python train.py --model="encoder-decoder audio transcriber" --train_examples=39062 --input="log_mel" --spec_augment=false --vocab_size=31 --encoder_activation="gelu" --encoder_stem="single" --decoder_head_dim=32 --decoder_parallel_block=false --residual_init="zero_last" --learning_rate=0.0023 --beta1=0.9 --eps=1e-08 --max_steps=14600
Rows from block 2 of the audio encoder of a small encoder-decoder audio transcriber, named by matrix and row number. Each number is 128 + 32 x the weight over its row's rms, rounded and kept within 0 to 255. All counts start at 0. Numbers have three digits each.
After each channel's rows are labels from the 100 clips, of 14976, where the channel reaches its highest value: "top examples" is what is common among them; "peak on" is the class under the peak. Only what is clearly more common there than usual is listed. The data: phrases spoken by 400 fixed synthetic voices. In brackets: how many of the 100, against the usual share in percent.
# c30: last pointwise conv (encoder.blocks.2.c3.0.weight, 320x320x1), inputs 107-213

c30.105:109167132107059130118100122082154119125074122108105142082139093131104103093154113113132156053069104129142103147121124152173105151188155120148140129092147101153145136114114098143156065127130124077078148148145152208146127165109176176188121074160170100133133144145061117126121174140095099122074126076137091193098131206102138
top examples: white noise (29 vs 12.3)
peak on: silence (71 vs 37.6)

c30.219:138150142144080168139167198137107103144115165110125160145152108087117108119112176106144121171187072088115091112170133199084140164113153146125155105214060116085152096069093072127119122165118184054056151162092104133138123155179123148142137126122105099106174116114122168115151168135157147087123071097101126118129135082106147
top examples: /ɝ/ (99 vs 43); child-like voice (81 vs 22.2); /aʊ/ (39 vs 14.8)
peak on: /ɝ/ (94 vs 2.8)

c30.274:119115137100147104121058165155112179117132083147125127160145148115131152115150163113107102153091095153091113145132138176102110071133161156123148136152157142120130153131119111180149120132084024126113079072122132161161083086184096123191062162151134106130128104179097179114200142154153108130120085117134169079171116097129157
top examples: clipping (29 vs 7.9)
peak on: /t/ (28 vs 4.3)

c30.59:111161113133106145112180117092122141117123145133143162189153163138082163134068131140110116108133178120082140234104129115168091141162160105180120115058172167155117182169107091090088142084139110106075056115115116139129143071093098103107092083136130119050127142103164155163174089068139125188133124121172138135116195117112144
top examples: /k/ (100 vs 46.6); /u/ (42 vs 19.7); text has "school" (26 vs 1.8)
peak on: /k/ (99 vs 2.9)

c30.167:109145125116119192121133127135112134113139136110195116130136152096124145188093173124123134062149123114191108139071153095182133067137135075079115162169096150083171127150174144153141159085120149110126185091087117092108096065114127095092136192165081101151128119138095109144103079156109080137142083094144171158075173169160062
top examples: /ɛ/ (62 vs 34.4); /w/ (61 vs 27.7); /ð/ (37 vs 15.3)
peak on: /ɛ/ (51 vs 2.3)

c30.221:080102085103133106119152142161144145110148147093129165144088108107149133158112129088138091092172115112148111100159134160147092182079127093199114065160143174104151155185157148125138126106113157109183095098131128123090121186134165134123101118092119190139073201142134132103086148173174171111137187106086127100105166228087104
top examples: /s/ (99 vs 52.5); white noise (33 vs 12.3); clipping (27 vs 7.9)
peak on: /s/ (91 vs 3.1)

c30.56:070144083138112159139110147152091161117116116100144163095089135146095105095151106178103152155118146164115140091103144127077115096126150098127102119125097107218157146119126179150115156146083150152169151123101109157115073115090133110145082126126110108104109169129136105116099169181196146098106112149073143120141151155139093
top examples: /æ/ (74 vs 28.4); reverberation (74 vs 34.9); child-like voice (63 vs 22.2)
peak on: /æ/ (67 vs 2.3)

c30.288:125123115083144133150130132167169115116187143100129116172136116096114103130105097112116159068084090113137157130152141137115169103120170107091142114148111072158116120101118177088124116126111082173079085118107112145094094084192117168140118132119107148149096121101133085156081109131147074103130133120154168152198161102170179
top examples: /aɪ/ (70 vs 29.1); reverberation (69 vs 34.9); child-like voice (47 vs 22.2); thin (high-pass) (30 vs 12.3)
peak on: /aɪ/ (59 vs 2.9)

c30.178:139081181100202155122068126088095079142069145098077128186143106152183136097116095086131072151151182135094130203087081116103174178180160109144104104095198188122137207133157140101129113092118126097064156116100189134134146186143140078047145166129116087143134157152130132091108163129155111131099105126088123114165193175097122
top examples: /k/ (75 vs 46.6)
peak on: /k/ (64 vs 2.9)

c30.95:115105119062130114098117115127181116208195113090133160106114095148140065111112151109127119144181131171137133168144110152111089080074098093111128071181125181129153127144167041101157116104162105148106102146127120171100154094100074157175091074147141163151160131135097146080114163100113103132181148125092089112139106111088117
top examples: /k/ (80 vs 46.6); white noise (37 vs 12.3)
peak on: /k/ (48 vs 2.9)

c30.216:113153077142127116090079152070098123145157156202087088153126147106184108086123114124097177092116124130148125225126125162129187127116132142135078197176159114071138116172089144101104155134156167105197090148092146144085111115166120138141117105079156153158150120130130178122107102126134179159147157144123120077166134100073118
top examples: /ɔ/ (95 vs 27.8); reverberation (76 vs 34.9); /g/ (44 vs 16.5); text has "dog" (34 vs 1.9)
peak on: /ɔ/ (94 vs 2.4)

c30.294:127120122123123126080083061144134176172127148109173085146108128106090162107202143099142125077143137138070102086138145102099161127067117069158154153192117093136098138134196116105111212063117182111105115132100153152076096157122088121118120120113133092150125118091071105112135124066109139106099179097160073132102107182190130
top examples: child-like voice (94 vs 22.2); /æ/ (78 vs 28.4); reverberation (67 vs 34.9); white noise (30 vs 12.3)
peak on: /æ/ (59 vs 2.3)

c30.258:115177147114105091107151118196165146168124135114138133156125112114100115121142107143114109141067121135126088135128090092101153157092162101129093148186169137197073099093118097103131126147119106125167137123129132140147096070102167163129132154117119120111155115092133129162111129052114151001094118106191102081173119159081159
top examples: child-like voice (75 vs 22.2); /i/ (62 vs 33.2); /ʃ/ (42 vs 16.4)
peak on: /i/ (45 vs 2.3); /n/ (31 vs 2.3)

c30.210:048115082136145138112152086124138146078130162163155059107142133161129140113107096133100123117087132124149100160109138097159195091098101128095110182127117129132138078191099103179209131166091151100106098110146156108120068137138130155159112156132166099115090115129167107120156094069109155118120172149127086181146137115070171
top examples: /p/ (97 vs 34.8); /θ/ (29 vs 9); text has "path" (27 vs 1.8)
peak on: /p/ (94 vs 1.8)

c30.291:140133125123119065132140181150099137149138107093134109151153193085192113129125101094143088105162142177085091107112115095107178158117150120102112075151082089138110133116172130126104158102108155138110166097130124036113169090166052131086091136165081140127136175097110161072124141102146132066072112096092139136164155150144134
top examples: /ɔ/ (64 vs 27.8); deep voice (59 vs 29.2)
peak on: /ɔ/ (48 vs 2.4)

c30.266:109163100122136142054121140178116126127149127095138104133139165116158173092135105126105125073101129143060124133127116149130145151108135152119127119139151121121064127162132138122138124133171158117171161149101139124152152184123085183162166116107138105096141136126111121185116097095116133107132165080149143124078091121132147
top examples: /n/ (95 vs 61.9)
peak on: /n/ (78 vs 2.3)

c30.136:165117153127120079088128141131124170130140114168173126160137105149211153132128155148074081139133089146122173063145115144099111137152069035147075125122099175176127075095142170111181139139141167116171108116143078120148129132116119099107096106137170160116170111137155095115157080127070082182134107108146138106088137137113112
top examples: /k/ (93 vs 46.6); reverberation (72 vs 34.9)
peak on: /k/ (83 vs 2.9)

c30.8:149214126161134164101141118140157107141146108113090169050152129114142087152138199147098121121131103107107168158087112117170121106135120061169122103095109174103178215111149092150121177117138204111056087120146153177146151136108107119110088157080152147210160128154136105137112138126116158099103164111120137132139108151108219
top examples: /æ/ (69 vs 28.4)
peak on: /æ/ (58 vs 2.3)

c30.296:171154106183121163114094115153137138141084164145063114177133162138074139110096124083105078173138111117101137099170163206119133095140112155130089125129096109133118096114126101121118127146153105079154088134149080179108133118116135154141099115100098097077093126131177184110146093076112125083136144103134043180098111133147151
top examples: /tʃ/ (59 vs 17.9); /ʃ/ (46 vs 16.4); muffled (low-pass) (29 vs 11.7)
peak on: /tʃ/ (44 vs 1); /ʃ/ (40 vs 0.7)

c30.33:054164126113119119126115116158098160088087104124173108110127092123157137127074136049119091115103107137123132130157036155158200074117144126182114078114125111098103188161114116123171090132077135102188106087152145163161134139057164154100153126132117138067116125100112109167170089139090128138143137198141171107084161138144111
top examples: deep voice (72 vs 29.2); /ɔ/ (58 vs 27.8); white noise (42 vs 12.3); clipping (25 vs 7.9)
peak on: /ɔ/ (52 vs 2.4); /oʊ/ (29 vs 3.4)

c30.208:133128082120117102094110099132159124165107057176141158104157073163128127147096099108101168109167061095154142119138154126140095175137132133113110177133170094084147086124087114128147205128090134132133120167202139120113131150107130090172151175116159090124144104116134144100128142116157162145168155089130114164141181189104141
top examples: /p/ (88 vs 34.8); /ʌ/ (34 vs 15.2)
peak on: /p/ (86 vs 1.8)

c30.249:141194074095077096118102133166153111176125119135093112091118129110118141082130185144110130106121175198105082171124125121112121123138099116144108137163107115099097200077122120134153166120102145097119101073102105098113074117172088153132113094111109112202143116128190068119173124101099141129090107137085136112173102168171173
top examples: deep voice (64 vs 29.2)
peak on: /ɑ/ (36 vs 2.9); /aɪ/ (32 vs 2.9)

c30.89:186160162135186137148159129172140143196148157138172123145103111067146104140209109109132103147150118099138157101167104142167192164075171137128191107181123134133089111116101112117113087115134031139111100167112131123143102105218166092118071139084120129092113099124100149118057136142072162108152144137155139175163122116094121
top examples: reverberation (76 vs 34.9)
peak on: /t/ (86 vs 4.3)

c30.53:155137069114134068107142071135102145173145146119123092084086130121166179166105165115122095111144123167153122165149110145150136132120105182105145075106162105154205119140146124168170115165114139118137144140150154158133126089129100130113116121160139119077090106071173124143132126098126190096108128115190157122090152232084093
top examples: /aɪ/ (65 vs 29.1); child-like voice (61 vs 22.2)
peak on: /aɪ/ (54 vs 2.9)

c30.79:095135135119149208107059121105082100115096104113090103137183141147131133126080108080073111166107100159102086147147149100131114115067185135122091141163094049103113099130130131097170142184124163194054122120128098096107106121150141097137086125109060103139154102153120121082117135157100157144105112091179126092103102105147142
top examples: /tʃ/ (73 vs 17.9); white noise (31 vs 12.3); pink noise (29 vs 12.2); text has "teacher" (29 vs 1.8)
peak on: /tʃ/ (56 vs 1)

c30.78:111167168105131138153115109186072121167123072114129086161107130109055109118176113180069157145148065108081144154119104150151092153106117178116151142156145085113119161135122126109200152131120132102200106163135143099138173192170167147085134086111117157088136082167116146103140154057084109079147114121127118109096170127086195
top examples: /ɛ/ (71 vs 34.4); reverberation (62 vs 34.9)
peak on: /ɛ/ (54 vs 2.3); /æ/ (25 vs 2.3)

c30.214:141185077117064146141152164165148176140146084122129113114105170148137126103153122070132174077114108140109136111109139153150132155059124121111100153145174146095137085119129100191095108103158116107118126113141150126114108047169170146143126144146144135103115132109093124095171102145103148107142102082181122134141185150060057
top examples: /n/ (96 vs 61.9); /dʒ/ (62 vs 12.7); text has "orange" (31 vs 1.8)
peak on: /n/ (41 vs 2.3); /dʒ/ (37 vs 0.6)

c30.119:137136136157121074079101137131066140088149083095169144136121109118121068151129144115094132104084126131089083094136106157148080113105182140086092135116137133119153119091153084162091124141103154124099045101128138123152154149064158124206152113118107091111158121104133139122134097145125028188072071098123132145124165138170099
top examples: /k/ (87 vs 46.6); reverberation (60 vs 34.9)
peak on: /k/ (46 vs 2.9)

c30.121:120150073125182128134103131100147090138087112131123078126110132103204067145135083143127097179113127141111119125140148144129147134113174113131117117086113071148129126096089122121103140132159107122140187161107148150099139178129142173160167116082199110078131161125143057136095106182091120131123109184123091158209162111144152
top examples: /ɹ/ (99 vs 58.2)
peak on: /ɹ/ (59 vs 2.1)

c30.55:173091133065165143128132098108170093137116163116108138026087113104149175155150111102120102127137157064146121088105120106098135086109150135150179163113107070164143103120075118123125159166103136106146121109191106122144048154138118111163099118150142112121109118146145147120123156153148132074102098178065125142116155170111182
top examples: /aɪ/ (73 vs 29.1)
peak on: /aɪ/ (59 vs 2.9)

c30.160:113085113113116178098092115148135129120147128161120071127120100115145158112151117038108135113115063108130126105191139085124135084089142077141183053132129083083148121143125125170122094145113086158129156155131103105102103122139122122125067119047109090168107114177162160116149087116145102139183140130122140141147119115143064
top examples: /tʃ/ (51 vs 17.9)
peak on: /ɝ/ (29 vs 2.8); /ə/ (26 vs 1)

c30.306:092116096154138139111195120117121133165124151090103116136181097154093154143122109141157090132132114147121147159143137131116094144111103157157138115092107068096183103159125159131187082120148174133130132199112164110129126109165193093115121125108091116114071149117123106147141123109119157161124088110162133139134136088114146
top examples: /ɔ/ (99 vs 27.8); child-like voice (98 vs 22.2)
peak on: /ɔ/ (99 vs 2.4)

c30.313:114160199133109098103066149144114104198070134162135129159193134121146117061092088118120116219157184143103158061116098098127156130122129127141119127112123132117187134188099169170149147105127153153089091159091131102098166136114099141160140080136150098119112149159173181125148077198164175116125111170078142148143146167139113
top examples: /tʃ/ (74 vs 17.9); /ɝ/ (71 vs 43); text has "search" (29 vs 2)
peak on: /tʃ/ (47 vs 1)

c30.206:081101124143112119173138140121110150110166134102117113152193127119118167113133127165144136093161140108101157137175067118141140114142163095096164094153138126096102146149130092131121161085117156153149110089104106117163126119146130140151168166142156136143064068154169128158138136115153119162111069089065155141136165145199146
top examples: white noise (30 vs 12.3)
peak on: /oʊ/ (30 vs 3.4)

c30.248:137149138098150106115165121111117085111166163145168143144105169138143131105083117173121158187155157149173081145197137165110074107152149106137117066156077118115120092108182160134123140150112144131083137151157161065106152162123119166102101118098061145096112103142119151137104123149192112102134116073197082172166151095120095
top examples: /ɝ/ (98 vs 43); deep voice (61 vs 29.2); /ʌ/ (36 vs 15.2); /aʊ/ (33 vs 14.8)
peak on: /ɝ/ (93 vs 2.8)

c30.261:128086148107179137095072074106117095104112176133081118159160127104169127112139176116148133107048148162125148176131097101069067090103108145068093113069146099094131108137122160127097133101129114104119128124136105158147218112103083151123105151122122113096110157180073101104120113197149200134197121069114088131155124131095079
top examples: /ɛ/ (61 vs 34.4); white noise (33 vs 12.3)
peak on: /ɛ/ (49 vs 2.3); /eɪ/ (31 vs 2.6)

c30.297:148181127097154144178126158156162146182137103097152159127133104111139146141114130113137130128178173092183226124162108095086147075130128136132109142163072169071159091057176139184160141158165124149129117118101110130093111208058140154154145178122106132087056091048137159149163174116096115103109128129125162119113149124182166
top examples: white noise (32 vs 12.3)
peak on: /s/ (59 vs 3.1)

c30.44:138128181131139151112116075181141090183106096159124059119129116135083124094110138187132111165123137093104100166125032134164158181129089097149143123106089139114117086126085121171121162171099131115177087143147125082128101117147106185164066137116118158165148160093135098142059109170155123159093128153113083134086069111090085
top examples: clipping (26 vs 7.9)
peak on: /s/ (34 vs 3.1)

c30.6:127105169157097110067116118123147139124149132133126107114092121090133183142146152120123055128128101097103153168162093161082179146179125145133128100130134092090115109113119096102129071153108111142124149141147101109162087126136097113137123139170129132119103095142156188127109152092127145173155126093043107094127180133117139
top examples: child-like voice (74 vs 22.2); reverberation (64 vs 34.9); clipping (32 vs 7.9)
peak on: /i/ (37 vs 2.3)

c30.251:030164118140101089141133169046100142177154115074194115131174189109131106122145130098139142114120143123164130180114126099111103162087127110182079098196142096121124101118109111130145111098049140153053137124176147134110126118112082071105132134130112141137071162152166112127110132105122159139109101134126111158107131153134125
top examples: reverberation (65 vs 34.9); muffled (low-pass) (35 vs 11.7); white noise (32 vs 12.3)
peak on: /t/ (62 vs 4.3)

c30.98:135204157052113078136147155145136120058138107107106172153092108090158127158168179145110112083089185128138141128125121135164100153180136115090144185151107156062139103154134119101115114115129077162096150173133149153138073112121156134119153122077087135135083174108149172119144096110173128159184128147087140183128173159147111
top examples: deep voice (76 vs 29.2); /i/ (72 vs 33.2); pink noise (37 vs 12.2)
peak on: /i/ (62 vs 2.3)

c30.126:171142173116160158103069122181123163110088183124092099106112162109179138163109157119080102138093117126150129196136122111149094084090132133113086112125119163139150136142102171159112093203108058185125191076115129151101170149156089162104129203143099147226089131080099112115111151145159187157079075133117145114138161074090101
top examples: /tʃ/ (49 vs 17.9); /ʃ/ (43 vs 16.4); text has "child" (27 vs 1.8)
peak on: /aɪ/ (47 vs 2.9)

c30.162:164149091130133154085120055129121151112114151084108115118136171092122093154070110141145047107126212077101155145141061128136108112155149191122114116122146133152132141124141118159113092162174144160187090118104133185112138108121138125145140121056129153120140175133116086184090122102114186132167089173150101116081122133173109
top examples: /æ/ (87 vs 28.4); reverberation (77 vs 34.9); white noise (30 vs 12.3)
peak on: /æ/ (83 vs 2.3)

c30.195:120074134181094175097141162134091193116079157170121115115070106107123158039091108108116157141114119060083125062119172120156151144176150135074145146112149132151119116125106145095138158111173093118105141108134125171088137168164154123191155068117154151126137106074143164114105113101140173178112103105156169139130170137134110
top examples: /s/ (85 vs 52.5); pink noise (36 vs 12.2); muffled (low-pass) (29 vs 11.7); clipping (25 vs 7.9)
peak on: /s/ (70 vs 3.1)

c30.81:132109125108176136111159084119141109129149145185090069108083164125067104096097157145114120084113139131155204118127098131162107187131083150239117120108142119165118095112073160120154127094181073134140133083222108152134115094126094111166119088118149142072066191097134104114140133102124188116115132110097176129128165088151138
top examples: /p/ (99 vs 34.8); /ʌ/ (34 vs 15.2)
peak on: /p/ (97 vs 1.8)

c30.303:237196107096156150122094124122100131201195068120102152202111122191191178097097150126147085143135138097141132156062112130124170146093196131068110176081106100091137104145114135156094104141139171107135159124133139110135105114095131074112127146110157143180119156102131137136106129134087157107138045133084157082113148150128114
top examples: /æ/ (74 vs 28.4); reverberation (62 vs 34.9); white noise (31 vs 12.3)
peak on: /æ/ (66 vs 2.3); /ɑ/ (27 vs 2.9)

c30.120:131159103091109092111139110131084162149152159112144115115146140147066112087201107102098101096149128114108112099071183091148175129084120132169139118138115170105102131134114207125174117118076094179124135088137178126105114105097159156126048139090101090121141044118185103122117172061121052147137137155164110097123075141086105
top examples: reverberation (75 vs 34.9)
peak on: /t/ (61 vs 4.3); /k/ (38 vs 2.9)

c30.99:079145122144122088138086130109074138155080108149156143180137101091137131126075116128083093161147141148111138150061070098104168132089122118112222123159149135150114099084071077176163141116092155107122146198132107100150118125103128120153093104153134170140167102137163156134173143100135121188141113119085167113120114104067085
top examples: deep voice (69 vs 29.2)
peak on: /ɛ/ (26 vs 2.3)

c30.34:172123086104118143208107118078165109112193127112152159114138160165114108116098139125110133154115118050137149154054168142134172140098099078167101138179091108144099142134149075105137137078128129124151109137111141138141089127127133120110103103103160135106121141119197057118067119173105131157072155137167079113122115191133129
top examples: /p/ (72 vs 34.8)
peak on: /t/ (48 vs 4.3); /p/ (44 vs 1.8)

c30.186:106138152094163129089156143132086123146117128080190123122119103118072105146142064105170161189126123139134139130146113133095182149121155131102127097093145141143143124155162143138133088173117156137077128157160167097089143103160196148118104159095108109120134138087171090173158148113139104098170153175176153148076148171116150
top examples: /w/ (78 vs 27.7); fast speaker (48 vs 22.5)
peak on: /ɑ/ (35 vs 2.9); /aɪ/ (31 vs 2.9)

c30.107:147112100139109187113087110126117160117149102138192134104088118161145177136061134197152162073184152154168187145135112050110096093109083116157130071115132142135120123153101130174109158152091154108055104096122152153114140156100146056113135094075170135162154126115145125068115108119093140115163152151162112169144103129104159
top examples: /w/ (66 vs 27.7)
peak on: /w/ (49 vs 0.8)

c30.227:107103170130161125097114110146190086167153120149134159127111113122117155148112115136097136208067175177065049077124109132090140185118140138155129095167103153120139053127111111153136154150177083149064147107163098103179125086116149087116110157120104094123076164087216150110143141113171086177142080104161178113141133164092094
top examples: /s/ (85 vs 52.5); /k/ (82 vs 46.6); /w/ (59 vs 27.7); text has "works" (45 vs 2)
peak on: /k/ (77 vs 2.9)

c30.138:135113135082055085150132180068146097114126104144152127104124059172149179098097127085154115135153072130101102106086097197117146153113118122143078084201110094135102119099084178177085079093098107134111119108135142142116072103147135158088148121083130111124096063136125114105135089170123109126097168121116086156125081096112160
top examples: /w/ (97 vs 27.7); deep voice (62 vs 29.2); text has "warm" (34 vs 2)
peak on: /w/ (56 vs 0.8)

c30.109:074163088106107116136114121137086126143155107120117126105168145139107126139160199116106085159185140093120176149040152086177168134191166080129124093142092043173146176144081059086082165075166101121127132074107095111155128109109199121109128113173084106090122189183168137100129188114126204095108118117131149129108199139136149
top examples: clipping (33 vs 7.9)
peak on: /k/ (55 vs 2.9)

c30.262:090144111153107182185073183132051076119121092098152123173142147123142120030085141125155134103125127130105190143132075162121111148145105158124151085170107132131108126109113134164108150145098159150088120066116113152132149108119184119112112144116147141086147146162157104186150086095168172156053145125152090170093099114135109
top examples: /ɝ/ (95 vs 43); deep voice (71 vs 29.2)
peak on: /ɝ/ (93 vs 2.8)

c30.147:136129093104170106129135144092108205143127170198134143079134118128162137109108133149181164135105116176126118111125106130118175137087112092121101102139191178121090101104097126100127131154134158034079145177121087179113124123172141145121094095097088177161089121113155067139078146123120169134107094089079073129181102113144116
top examples: /ɹ/ (100 vs 58.2); deep voice (74 vs 29.2)
peak on: /ɹ/ (86 vs 2.1)

c30.36:145135182117134122077118062089095106164191190154148090109079126087112087132154143086098115091134130135149138152147062116175121096140132122143153104090166124143183062125082137087151098176132089090130103143126123136100119144111133103151099130144108158124155104078154129207153180136136124155119108075161126129074137122171139
top examples: /g/ (46 vs 16.5); text has "today" (26 vs 2)
peak on: /d/ (39 vs 1.5)

c30.87:090082089129134116091079109077124099107151148150163193111202163173127133179129090150180108088155140105115134119186144057143037143133116142075143136146050157108153141135188119147123179153125116118129123135114085181123120125160100106056088131112136151064075130143112110085157093123123152154094129125125125104144090098139101
top examples: /ɔ/ (71 vs 27.8); child-like voice (64 vs 22.2)
peak on: /ɔ/ (67 vs 2.4)

c30.38:151109133079085094118120143183204124049127062108130193123094102102128071106082142120148124153092115141097099136134134130105139094122125163123153036151136132094054185198096098090147158127118134097100077125123137135182101104124174155113088131142127074084119125157102092125123135126159178147183086138107123099148183098112114
top examples: clipping (36 vs 7.9)
peak on: silence (97 vs 37.6)

c30.165:150103139123115081113172124104161092151117134162110086114120141199145165100155102146197152130123110138110138088144118137130132129113123082135124119083134123102115146123128104153126130151132138169176142041108069128195111110133091142168108091095120175138077098124152143072125125087072136144163163146115110194134150113136132
top examples: /ɛ/ (64 vs 34.4); child-like voice (62 vs 22.2)
peak on: /ɛ/ (45 vs 2.3); /eɪ/ (36 vs 2.6)

c30.27:105077064181109095101100108072131133138151083141131190118074136125180111112051168157098123147187094115110141063101136043073140110085143133113163120124122149121086164112097132133154143124165086133156087152139132143182106077107102125156120141109119148184145087136123126120089091119124194154139188162124088102097176111092197
top examples: /s/ (82 vs 52.5); reverberation (64 vs 34.9); /h/ (52 vs 25)
peak on: /s/ (56 vs 3.1)

c30.298:103125109135127150095185105073096090063143210131132130117136137125112069096092130161120095100080097120104167195132120089089103103090113080140198113158093129071066139137116094194148117102104124097146131177125161128122111168132126120134112094097135129180110123082098081141111164077116151108155106113128159162148090093112083
top examples: /ɹ/ (95 vs 58.2); /ɔ/ (56 vs 27.8)
peak on: /ɹ/ (64 vs 2.1)

c30.111:080145113151163100110126134090131137120118181120107116123124160150168124134097076138108063145153126153133136146124119176053124132086124117163096141142133073133185110196075122134120080150136209123157108147159084110125153137060159155161133095062111144154117098087097146139067092162107192105122123138097066177121139155165094
top examples: /aɪ/ (66 vs 29.1); child-like voice (65 vs 22.2); /aʊ/ (37 vs 14.8)
peak on: /aɪ/ (62 vs 2.9); /aʊ/ (30 vs 1.4)

c30.7:147180087167068042122128103182125112138138086081095111092123174126113122139118131095190090136130137119210069137101152137138128161125070121201153146077100171207102107115129134139136159148064118142128150178117101125163140086178178105167110058123148150137112139102123160109179156154109161089101170100078144147180151195113130
top examples: /aɪ/ (80 vs 29.1); deep voice (72 vs 29.2); dull voice (51 vs 24.5)
peak on: /aɪ/ (64 vs 2.9)

c30.108:138156037163147164128170114165136107110114140113124100119107137150100116168187127109144194105118124084129137124141082143147105136136135110137134145089106135111140092073152196123144173143176095118159130130056102100132102132131113096147117174155126124119152102116129081100141098087123096142123110126122124141113096073162103
top examples: /k/ (73 vs 46.6); reverberation (66 vs 34.9)
peak on: /p/ (50 vs 1.8); /k/ (49 vs 2.9)

c30.92:178123155112084118122121119162107146137073131150106164134145118143132108164154138209143079119078172121047096088128041117163092162102093091158143120173106152105087164157172095135147169160122118113098135127129132121107094095136173152180117175147145128158166136110127147136109129097143057113126114108096145102122137199113160
top examples: /k/ (100 vs 46.6); child-like voice (71 vs 22.2); /u/ (42 vs 19.7)
peak on: /k/ (100 vs 2.9)

c30.21:118116146112192147149093095119075080167171144131089103110114089151149133175149046133082133105128127187154156142119156151148114134117149133100173150104116115138082106192166166122178069162098100184137171113093124118129102146072144107092126117082173215102136147126150107119122123099084076116087163158079117147134067099098133
top examples: child-like voice (95 vs 22.2); /ʊ/ (31 vs 9.3); clipping (25 vs 7.9)
peak on: /oʊ/ (34 vs 3.4); /ʊ/ (26 vs 0.5)

c30.61:081106143202109142155085108170178190153134129138144097058147124141137139117161158138124102069131121101111113089184145113163161131078118157080093129094139089114150102160084117109151119094109092147156082101143127143122108146097092104148085106169121171154175167057097136128164130132132117160154125135134123119126126133095137
top examples: reverberation (65 vs 34.9); child-like voice (49 vs 22.2); white noise (43 vs 12.3); pink noise (42 vs 12.2)
peak on: /s/ (51 vs 3.1)

c30.35:122114078090087176056138155183144189163176122133124176130090100104131130146137109095137119113110143160131116150111093158128086122114086171090143073119100146152111114145098112107202135094177089138072173176182161182182089116095183151125094091108121149144145147130163117204140131185145170163106143129107135112175092066101137
top examples: /æ/ (78 vs 28.4); thin (high-pass) (29 vs 12.3)
peak on: /æ/ (37 vs 2.3); /t/ (30 vs 4.3)

c30.110:090104139099128077129149155150114147075099110115207143085152100155114093117070089148190088121128183158139181115159153104103211058101148148166085143120131084163153170173158065142168116152104145130137122092131160133113213049128106131133094170255174141109153162148102128156095143152117116076087122124131104151105104130162082
top examples: /ɔ/ (62 vs 27.8)
peak on: /ɔ/ (53 vs 2.4); /oʊ/ (30 vs 3.4)

c30.194:113172070110126082109132151125111080114224130139120109117076117158149073157106135147086125167143141152094132132171125113079175153129079131093136090112076130089125121097078117147124172184059117133147132137133081086158111142088094070152068169158125125123165130130120129088111162138105111115137126178176143143136118133114195
top examples: /tʃ/ (60 vs 17.9)
peak on: /tʃ/ (39 vs 1)

c30.256:087147148121211092098134098078156100128063097102091127103114143108106129134083084115146153109086098131121102155096193149111164090158088165176133143083114134103107111130121094082150143092127059143148141135109139124149121133126128142137106183125150073132117097097148109193093091079119170119125116090159151120152117114101114
top examples: /p/ (81 vs 34.8); white noise (35 vs 12.3); text has "open" (25 vs 2)
peak on: /p/ (69 vs 1.8)

c30.19:095178120130110161146092135143115101102117095064141145125165141119126132143160121124158127150158123120121091177146115140166125158156139101061130165130115145110126151124158192169104103096127036060113096103118105087161108174068095149128114130107121121112113154091139157131150120123125125103110116111187079113131168089086147
top examples: /g/ (41 vs 16.5)
peak on: /g/ (27 vs 0.4)